From a checkpoint of a small segmentation model: trained on rendered dice on a table.
Rows from block 1 of the decoder of a small segmentation model, named by matrix and row number. Each number is 128 + 32 x the weight over its row's rms, rounded and kept within 0 to 255. All counts start at 0. Numbers have three digits each.
Before each channel's rows are labels from the 100 images, of 14976, where the channel reaches its highest value: "peak at" is the part of the image that holds the peak. Only what is clearly more common there than usual is listed. The data: rendered dice on a table. In brackets: how many of the 100.
# conv: 3x3 conv (decoder.mid.1.conv.weight, 128x128x3x3, each kernel summed), inputs 0-127

peak at: middle left (41)
conv.104:122095147050132153076127074090110117092108061130142144150146081098133123103097171112133157129116101114154137127133126077090107092179102099132115090125102144186105134109148074199163141144139149095139100083105025082106129165074132082090115121122182118109145118114085115138139112129143088129097118179136221107185095095172097069108126153092097136100172179124103130130127138149141094120163

peak at: middle left (34)
conv.2:133101099127159119156141154094087124103127141082151126113140078125177121141131132093143078123175136129089131121151099134172077155119219145168098104106165192153109173088130109097124065138102098143164165096066202164111113140154160091103095100090162106109152102155116144119093035181135151111106172104052150139129105132111146136155140137098143098065081160162131123145144139189163139110181

peak at: middle left (36)
conv.115:139101076161125126155120140079111102126122085114114147141164103156174170123170114137096087096160162154116143124152133144106192136118160083130163106151096193104185086090139115133089079092185107050163127076096179073114113115127177102129121083134067098110212148088142172168104140112152079151106110101134165139121192088138102108081135108124144119085102163111102107124150113115061101093095

peak at: bottom centre (49)
conv.89:080129084145144123114109110080128114094073145074145079139117082120130089162153105134131157126179169146156147146157083112124087128171227094157130106137150153157127116110144092158122108128061110083142158141097127137115154162099092095099138108090193113071110116101094186154094125096135084101189133129116173126168065123148151084092133134133130082035120177137080082151125132126120096138193

peak at: middle right (38)
conv.127:144077120126141161147126196124117132118119112102126100065112106118139097144146117171083176124085168113154139102180120102160174122140069161122101102115163132117167103125111124137162118158077100143149092164116067150067072152134062161164160122106087172135093099151103071198104106150132087178139126129075091081068195111122119164109129145123114174125137131122167047165099151163085094111157

peak at: centre (52)
conv.5:152137130135173095173116115111147130049137103150156148121143081134150149177121164128148108095170167184107183110112090176118134094145155098140117100113131153121113096101081111222110128121075173044137050119097155157134116171128119132126233150096151171137162170149158142120146080131136101119129099096053119122148089127142152131121107151119094153136108187143111164164094180107098103089130

peak at: top right (46); top centre (30)
conv.82:092136135120149064113135047139149136138117132097138113086098103148123078128125092082087069098145145117107098076124099125104159053132069112135095148103058074096131140122125097092136083131116112158080148153148101149153108132128066134159041110097096065120148146121108106088139161142111135169141131184206168125078178136155157140099108071173145132125131091098123088099140167109077093114135

peak at: top right (35)
conv.13:120163101143173101081139100133164122108129065087090168143112147127149158136087140166146181146120138139134119183084135160164069123091111218101108163107110092078115153133125132085077181122133157180164079069158130085176189139068075101159105122099123096180122163130144120125126123066116096135084140079153116165088053123141126084131130124161152117124135142201131118069103119116121136122137

peak at: top centre (26)
conv.58:151112109031137147037150061130109132110123068143105160133132146103122139095141105107135141199115136056112137118136074101115129102104104113114113073120097087138125081161151117145117072124124187149123140127129145096079130113073098133130106133114138137114106100101108049079148152133110099140117129207142206113104182137187116196125174107143121166116175151119166128078134130108093154164103

peak at: bottom centre (34); middle right (27)
conv.39:118113122158145130122095122101115132074099140157136104120120181105122098158156098155114149091171150212189116119107099132101125181146143172133066138096136130154157166113149105091165171083092095120170085084080104140130137199096145134169092150067095128137089091118162131205109068145147116141107079110061098106108132100115152118129112156091124159152068181183143124211123105108141097129091

peak at: bottom left (34); bottom centre (25)
conv.65:097166095171149083121133129099063076109102101107163122145077115142173130133158154148141073055106113170126144152155086088112156144136147194141113139077153168133148148100014120145106103126128122092127053124150107114117154214109086157183133080097127152119171137088089147181127150117157122135113086088074106144107136138187132112166116136149139109143104148157126095112100126143071152113178

peak at: centre (60)
conv.83:117098136078158136137138130105094061111100066166122196131174118178152111116170137161139149150117073098079148079124094185156160141088092097080115094162098114105081096102132145181098073162119136103087086148092132102118117067086096117161145110085084203102100111125143174098174132118145103116180136118144167127107136133131088149126105092083081141090134134056173129126164120131123166084088

peak at: middle left (38)
conv.99:112111083130161205139126136157110139136116137119146160099104148096142074096146081118075152160179114113170100088126098146121116095122160179122081118101141092094130136163090162124120096134108173176100167134081158076123097082089064152141097141123179129021069080102106119090149120111170110132172135066123095129134160193133136140150170133106149122054181105120164113152179142141099153140152

peak at: bottom centre (42); middle right (29)
conv.17:127091071148175061129111164140086106136145101208137127121160138118125134207060069192142137124105144170130143162129165136104119147159119158121125144098099097151121116067152150127071135126145128060210142095168121196127074171086142158114191095106115127164146064127139113098115114121153184153153101133104113171156099092112156117170187083129119120133106105116127076130089105124107117100102

peak at: middle left (32)
conv.42:085104134143133131090091147114133131072103170156113097117112141163114159150056144149129162131118125107156141156106125142092073150171086087151103158170118113121165155102108133116111165108101164117125140127151154105161073189141121162145114169120088155172125161121118107161138108072173113105135117087128048150104141141110166074136187157149187070151100089157122092214059135114088076178201

peak at: top left (33)
conv.50:164125177128107121110120115172133173178125152147099073140138130127093103077167101178090098072132089101144136137208149092156108092119103095141159166123081113094119076110155144139158059134134039107063078131104108127131084089124100123157134140132093132139105168053138125079104162111127123107166139200215172131115141115131084125129149061139101147129136114146134085137126132086089108142087

peak at: centre (29); middle left (29)
conv.62:085131126128172162112117112108077110113158079138146122152078126141163164110117148187127141090119132191125191138156123089148161151107111161169117146188136172118159145137115152228112181083118127073113066117127107125209105176122090124129189120149087192163121103073121125142179118102181123135099114126090099106116139161134148108097164151176177099098112167174135134177105122087076098128127

peak at: middle left (37)
conv.106:109116148162139142109104122120092139066096169118162160145114124173154083105107111159099210137162097185156123084126122120123126122191130195147098139169123141112144128128088104097117173163010120166103122123130138127185126143119148084091112131110126101193100103113110193119152112099155136146156111094108105137211068148102151093089147161067183118170129125178117103173112109166168109124134

peak at: bottom centre (35)
conv.59:092117120136094124156137125134159065108124068143110105147132122113157138178100086115063204164171089146145086109122101116074129149116147116120165131113116092151117170128121168154124206113130128082091116094109221116109114221149135057146149130129112130178109140147131123133112123054061115159076154165068128117081118149155177144138167094156095107096084128134142137174156106128114143178103

peak at: bottom centre (33)
conv.26:149117118121134112107115129087119144084104070165127126150160094147117111167110125163099129094179141168071147082168098129114116099125128072122096151151078109140136125087157110133129081144121126066137100066086169158212071190111148102111147094052133157143166158147149127105106053134135079154154099089124098106085119154105132103182196078121103151090072086142134121173072099146109097143123

peak at: bottom centre (37); bottom right (36)
conv.45:108132097137158107106140108099167142120158121109122107102109149085142159109108167130072108133114092154180119114159090137093136094124151178189171077182167223122158191070105129080149118129130144095108086111120139171146107099125146138125040174131100049095095113151072166099130106117129091166110150161091138143089132208126100143143145180106154126117083142105102147085176123127078093134158

peak at: centre (78)
conv.15:129128159157176143134117139148079084077098133153160137120131131164176117161152118141108078147118143116143199118122129149127107143100142143149098142179143160092173105128146086255108158140118164021163054139082143156134116140128082137133235102131132192122115125140154134126140127119136141140125138158134107177107141071126087120112157121112160136154158156137100123170095169062122104121117

peak at: top centre (32)
conv.92:145139131131092149162165171086114168133093150153143105143144087095147071134126120110131170123140195117139117073169124131111041035183150054095141126083116091106110060089167157123128148140056106089126112108147111136174119119108110158090103102155082097108104169078141074115110185125109124133074089127120165062160134141110140133147179108125129107076122129100185111106113126105085099129149

peak at: middle right (34)
conv.30:080108118072150152088180134106134136174117119100177138115084108125110111134172128072130049143136174099119129137140111088139141127137082239092111106071169119125124190158085141136129207153070131118171100134163104075093163149078062129178114126087122109103143163148105115142123170114092144139110077138174145167121144112158103136091162153160141161084122167123135068149127159104120097141157

peak at: centre (37)
conv.96:130115128088138138112100127079136143166152137128109081119169121148152118113100139137154209190098083128120179164114132093084146126131158050124162096167121127165089153114115153148146128170144144111116116119070092125107126136189126115145132094139117134056192150154130111102121139111149127170154116167132223127136135114157053088097123075074091153099128082062095108069147141166196158166161

peak at: bottom centre (27)
conv.123:147096096149125147190119167112099115092102153067185129114124141077113128087134097124137037166167145154111150125171103095111129130157216090105120134139148090170184152098148151127144068093165222109150095130108184157125136125108134143086133090134171108076095109179120132092120160153131110102185113140075178111134088155129105140169199112132133120075095094123113155162121105123157091148146

peak at: top centre (48)
conv.79:130145165166165134110129141131173034158128155110072173105124130151094138127107121161158093177095162041138111060104106143192142221156095107130167108172088081084151139099078083130127148107144161122152097099120073099097102136100082089161079098158132158146115152114137131121128131139120075120128115164145170134171127113149125134056151114111126131140207120106106105089135163072105106133135

peak at: bottom centre (33)
conv.113:167112181183093124104140078159134108070130097115122104110166094119146130134074178116129130123120194160128138108095116138148164125138147113129118134102110142115129106130141084113085186089161107151112072139114128133128178075143159154096177077128108118126118157159126125127152122126119008133086132137068170081110131000164121153078124138128111147170153159170104121117138171059102135108100

peak at: middle left (30)
conv.108:163111120106120139057077125101133144107115056031120148125076167117110136135139117147099097089109133158116052102196183140077125111151101139102134096083135137103168149133120047092126135123142125169110116117171099148161116138174122137142103131154091104091132126168070119168127106155122093136134131146210083161120160131147111121064126128153148172128110125183124103085085132124076125204183

peak at: middle right (34)
conv.11:144147178091061119123157072097125119085133113126127134117178137116115077107100139128092102155134084123095114086107089112113163074196082107126128113105089088155102166096106173102202086102074108161133146155144109149192183114136165197128096119105123102148144134153086081099097191105161089114077103124086151119121156153112108098123117169112148125101152041068138124153144128156161125107067

peak at: centre (74)
conv.66:138110162180160057147054155165147097093088104126120143067139112110138140112119105099192161102098087130152145122119134170168137146147150101074138166132091141137131120096090101186137145132124138033113113168104102136089097155087121158109191102143106129145156150135139129170109138158172141120192110100172165147073061117116111129131064095086141131141174153207179088091137124172122126111095

peak at: bottom right (41)
conv.29:154147106124121099136137120140101103121183095078155083123109190158173139170188132032119100122193141184120097115147106098087125128150158110121135120048134152119164149103130120138112076088122204142163121161117171171175162132145177127159148180105141069088129153188119128123114113103134123103090170131083147179145079162157129183164148135164099161171137182148145118170160108156115119155158

peak at: top right (32); top centre (26)
conv.53:080077139147165101197141189089154100104104196112158119148173124149096139098123159112164110135096087150112174092102146155158186194153176163130116078187158143152144126117145084152129102093118132155131101158129088083185123085175137149115089131158096109168117094148087188110133127170149169094122131109134155122196071128128105117095052153095140142142148129083159109087188097120159116100115

peak at: top centre (39)
conv.24:133175174112089083135132113118100136117147144126059116132204120181103124093118156083155129128124101066131162149067096128155131136132124116115137126154120106113082107146127121130142155090151063123103134152118097114092123056168140127100152175177141135145195119097144171122100153125119125146165169108187175066155126091143090115167031121069074136161180130097146155099202117187118152106117

peak at: middle left (41)
conv.49:117123115131110082159170115117165112147165109172146106203102093147132143077124115129129156081144073092150122125172143141109119122179156099145174109113075073161074089119107096148167078121210110097098141091122126102114161105127098101077134152114168145076138150193107108138100081172157150080119136149198176157191154133145066136151093107131085150093118098139131163124125144150175082063155

peak at: centre (85)
conv.122:122065134128153112145166117188101141081142109206126167093159170118174175174152135140152144140132124139124137115117162147109125089067122105086114100123122113195082139105169166241092152109133103070080043097098126110162149153104086117113193125107181162107133163128169169146174151096118166097121144105136166112134129123133094172154102083127081121116122138134146109187145147108125126102084

peak at: bottom left (40)
conv.0:106141100067067132098153057126117166166104117123070161082157119134141143121166136166119114130152195126132078108136150159153093140158157141106150117114111117056094142104133130097046136150150154179152134094116091093075143103101101114134126092132144120097126141056157111174134192114138134155094096093225169141176167132127100145160192072147120139103123094135113101063123117089073119139126

peak at: middle left (25)
conv.95:157167130104087091219147126090132133096149166068198134102095116084081109127149148114143096089188161141081096109157099107079130183187145119105157107090188131166119197175146135073131056125121133157143159176103154162138162147157126166120088130110147121087135106184156148114102143172114132112089116133070113151155106130152117121135135163100107118110151091141082155159114128191197141111140

peak at: bottom left (52)
conv.19:176120146166087099108083152156137136082109134100133174122100118143124132148150118137139034064131182127137081144132133229142098162182122135124085159081115123116130138121148040071096116102126115133162133110120126170171137076133124148081106135121089076138152118079155152215102124126170120084088126074162142147118152072124161116100121112132158123178150163185138086097095164094148113137128

peak at: bottom centre (30)
conv.125:144124081076084100186129144073098100117084075078158151133147091098168136126142148097103092148152159113068106114195099141101144124127163165112150112110203145130137159140148103127063116106152164199185127115106194116150139123175174137154148105139098099138234134160136122133155121128129073150103125086154160120122184123207173145137166134158107133103103140076129150079155107145129133117127

peak at: top right (39); top centre (32)
conv.100:111123178140143099112148182116108157161136120200133148099168153182113155141136122141130141124090139076125160129125156146151163160138073126121135099151111088082139083085166173162127105117104080058123038205126077111122133161167092156153114146132080158173083120142141166110117158165102117135150161187162173112121103115104143109111137153120082151193152118040176079076141144093145127102106

peak at: top centre (46)
conv.91:073165155090120152095093141112140137196107169125090118165149098173094103104156129185143089163156105104159169148134167114145090093120078149167173130135124130081133114154091092113087167144110135161127110143118103099143090107145104101150078138177146160141125124044116222125106135094098107159144137164204150131148065129150102160078153142147150155078156133143137113107167183086041106146151

peak at: bottom left (32); bottom centre (26)
conv.3:171159125128115080145137119198131121112097162133224172070083114096144110116137122093115148132172151129110142082100087156101099134116198145087119135156166090173127107090076123165185163098098223127163164176111134144120203151113127144101099120108163095075113053151116141103106137140065151123110118086089109125117105099090128136172108089086137113052118124153123127158127110128125158138111

peak at: top centre (26)
conv.8:072134160135150096128101136124129114094094132062161121138168151109119075164109100145106100133119102158109062121093099111090200144168177082132140123119149113154167045121124089072101054096119142128101098136098106112121111177177153112160047080191157123143139121143069167142136133123148082099094089146144142129126135142176059062098112152111111124156157082137117144083153093095138099078127

peak at: bottom left (35); bottom centre (33)
conv.72:159163153100036120130114115140106149111137175125126133160157141120162125103157140099105125081168183060110121101196140143081120147153147096084117139130123138055119144131155066197151077121153182067128104144102168111100147102133151096102169171174133082073111109118111144146110123147134107170086136083159154098158120114162092139121140136141047171131179173098129174198146124172128107156096

peak at: middle left (34); top centre (26)
conv.1:127131106135145104086143092157117118165110053119133172125141111136168173071138116079124090181193124123132172153095137106085137107146171106071131158177086093115121145113098134169102108122150199144096132115140132082139098133091165115126180022174145119121148167114138137066168193111178144104118110142189126198110124126174090119145077061113170108150128106141103179107131121148137122132102

peak at: middle left (29)
conv.119:158165110141144179136116140114108124096089118140129130076074120114140109143191158125139090114163168123145101147182119167081166116089156141169103116089207072101160199140111157184089149198128181106144107145096140131144124121096088117148195111107153135138155115091093133178146124155132163129100158074114082175121120146132165129176138091138125140099108204156219108155108180110104123159171

peak at: middle left (31)
conv.102:142120109122080125095190098169126122116136145108129096124065142116105129133128080113063075142139138099153094118092118128142089128093127159107046130119090068107164135151132139113106123088109150155081156113177160092160173099079105137138108120108189098043146155109104135074142182158107123083089055132130116132105137173094142070132158149141160113121140151077079132185068137060154093164142

peak at: bottom centre (27)
conv.37:144151128157197197146064113138106145126098127160114131141096167153150157104143107155162159158089140183152144125111175154068089131098189138143142169177159128094133125126112154144094204121116168112156136099080180117162124144106136040103142121121121155143097107116161112133155149080187227121114124156076114161132097135108188124148122130074144093074104137130132140158064125079133105097090

peak at: bottom right (52)
conv.124:125089106130125164093135106095095121092102062131113131115137121150154122183130100157096132128144195178103101107173106126127122112174129140138107112120109163102126129150176131115127172118110175114141185100098178186054155122144164144110179102158130133106105109075150085169151096097116107136188103025105099126130198111111106164117217177115114136158090156120109152217108105151123159092114

peak at: middle left (30); middle right (25)
conv.93:158094116217148132122115173167076162129151120137161087106077165136108147174113146144127108112051112127173170110147135128157129096104158148146159151156177151142141090061131093124123132115179155090172088136124123117165160203130151158115127105100084156121144111199151162139094105132090175087104148203095110187091106077167144171162082136111167150096091158178095085141126161109112115146134

peak at: bottom centre (32)
conv.44:140115094128115136168156080157128165122185144191145091128114181073152091064123107098139111130139093111140253107108128154121153112078129118138155105122116050135130118130137135227131143122126131054109159161143190111090136105127126168128174113114131198088105162189102090149129107126167117115109102152086137145130170184141065117154097162105126126162139125092113108182156108131135124111123

peak at: bottom centre (34)
conv.22:125177105154133101123126152105140146101181138095157113117091114113137125187167111160145075088137169105115142132123106158114093143122182136145121168099175183126160146083058102179091171105130152051198088168141126135185161157106120134188175098079133151106105153147116202138079169121149139121115174150082158189131077093132169095116084142125160115099164166180117126077105147129087115121133

peak at: bottom centre (51)
conv.41:130123134158118095104106063084079136083119126139169148137127136148165119150096124121125139088182115239143161133119139128117120161165086113124136138102061114081082176151108126147160135109067143077102179109113136143119166096053152129114184089082153119093125135103135107112152101107160118156199084091098098126103133141088166134148122136138158105111108188116127151238114114109106163141064

peak at: centre (37); middle right (26)
conv.61:108094092101136129109147107066121133116176118192083144108232128111201082123127101151172162127136156076174184115147102117150152157164144129129119129166140113129146177068145134177158112127124126082088103104047138177108061161128083115097143124131156166128123071119155114148158099125139139164212106157106171128093155125134113097089104140086113102122127084151123079132110167104067128096126

peak at: bottom right (73)
conv.31:157123121119126151191162145134109121118126106143138126096156130094156111146144169147132128165141174187133119144166121130105032073175163136135145153087135127157093085159130130127093147173121144171195241115115173176131142143126187119097156097136145121136140165098198078196124119104175133107191122087108133145233134150118167143186130159103090129090112136136107116139149140135143138151109

peak at: centre (66)
conv.81:107114147167207141089114168160161096153105117186074170139146146151172136108108174138152147121060137168160168075097122176180143129126131111100158182163113169145160128101061122181147182144145116057078080111087065155114104154113100138132142167113086184137137170113136176163146098141176108176173116146118088135094146085133091123101097138124115144145136093129107140110074151118069131121099

peak at: centre (45)
conv.35:121140164138113154168153151125178121119125203129130140120229098132115066070144130121127121187101104110143153128102112162155111128122114146135050134131144123143087080083101093129172092145151057138107150157126094131086103092174093146091147146133111099125137154095124097146108123190096089120106112117177144003150120087121108131096079120120086084103167149118139103146192120170143161145163

peak at: top centre (35)
conv.77:079094137100172111091080111084122148128144105105135084089063094081100121127112102118162167097114088085082100153150098105080151111114115153125123110077166170103135173100113075139149121144110122095150150114131179118095135204127126171130148141066120146148123117164071071146133107155164133140137123187145133180144102035137129149092102169094119107156092153163107088144054127194125096148188

peak at: middle left (36)
conv.48:118119125177130199085118153088131140052091166134075150128110148162089136137128145194110189127122172095160096107068131104114083141119140121154097050179165140135153128175097165170103165145063173134136093151096145112175102171120115125081155133117122145091118114099127182124140136101136144121120154079117133106157127154114160079144188126092184090074091126138119138153129139126154092077218

peak at: bottom left (66); bottom right (33)
conv.86:162128127141109129164146084163146168129148123083145111073153109151150141123121139119130111167145113139151075132123104114160094114095126157142138171122109121125153164163140150000112124157123118229128233142105151177157130119110198111101028169120101065138148136119133140094138130136101136142161137129073125122129171159115163171158072123123130128110155114126128097134106122100132120145114

peak at: top centre (42); top right (32)
conv.54:090140082146152179142130088094144189136124173150104145100114136137102086081166134105143175181133111124089173169193107205172147113092111116134168113126147109082115174134148155184188130160121153084053134107163188093097126064069074160137128191108146154108110127141126131124177138133188134129188135136111123139128177165105108166140194090122128139083129075114134144135117122165154134123124

peak at: middle left (53)
conv.4:185117178083123139148150189133169131085091141149109139113114162129095087124146095174095194136094115074095102129104066108104162130082146123132083135105162081100103097174155098160123171168155121155076100158069058141104121110166129176102124164149127082099121112124105084188133168121141120123070150132113134090160172069102111154106090136120084073160139115106140093159140159133115121122220

peak at: bottom left (40)
conv.117:114107143143056126163067160124151063046138183115087124109121138136097104129130163182130114152163121132076104173083093096116099146169153071099133117091165199139138149109096123091094162099125190082156135135150119121120076116091166152107152163116126120126103123149146133131089167085108162117044160130112138103175128151159154062120154170093110076136141151169097097159076145191151105121131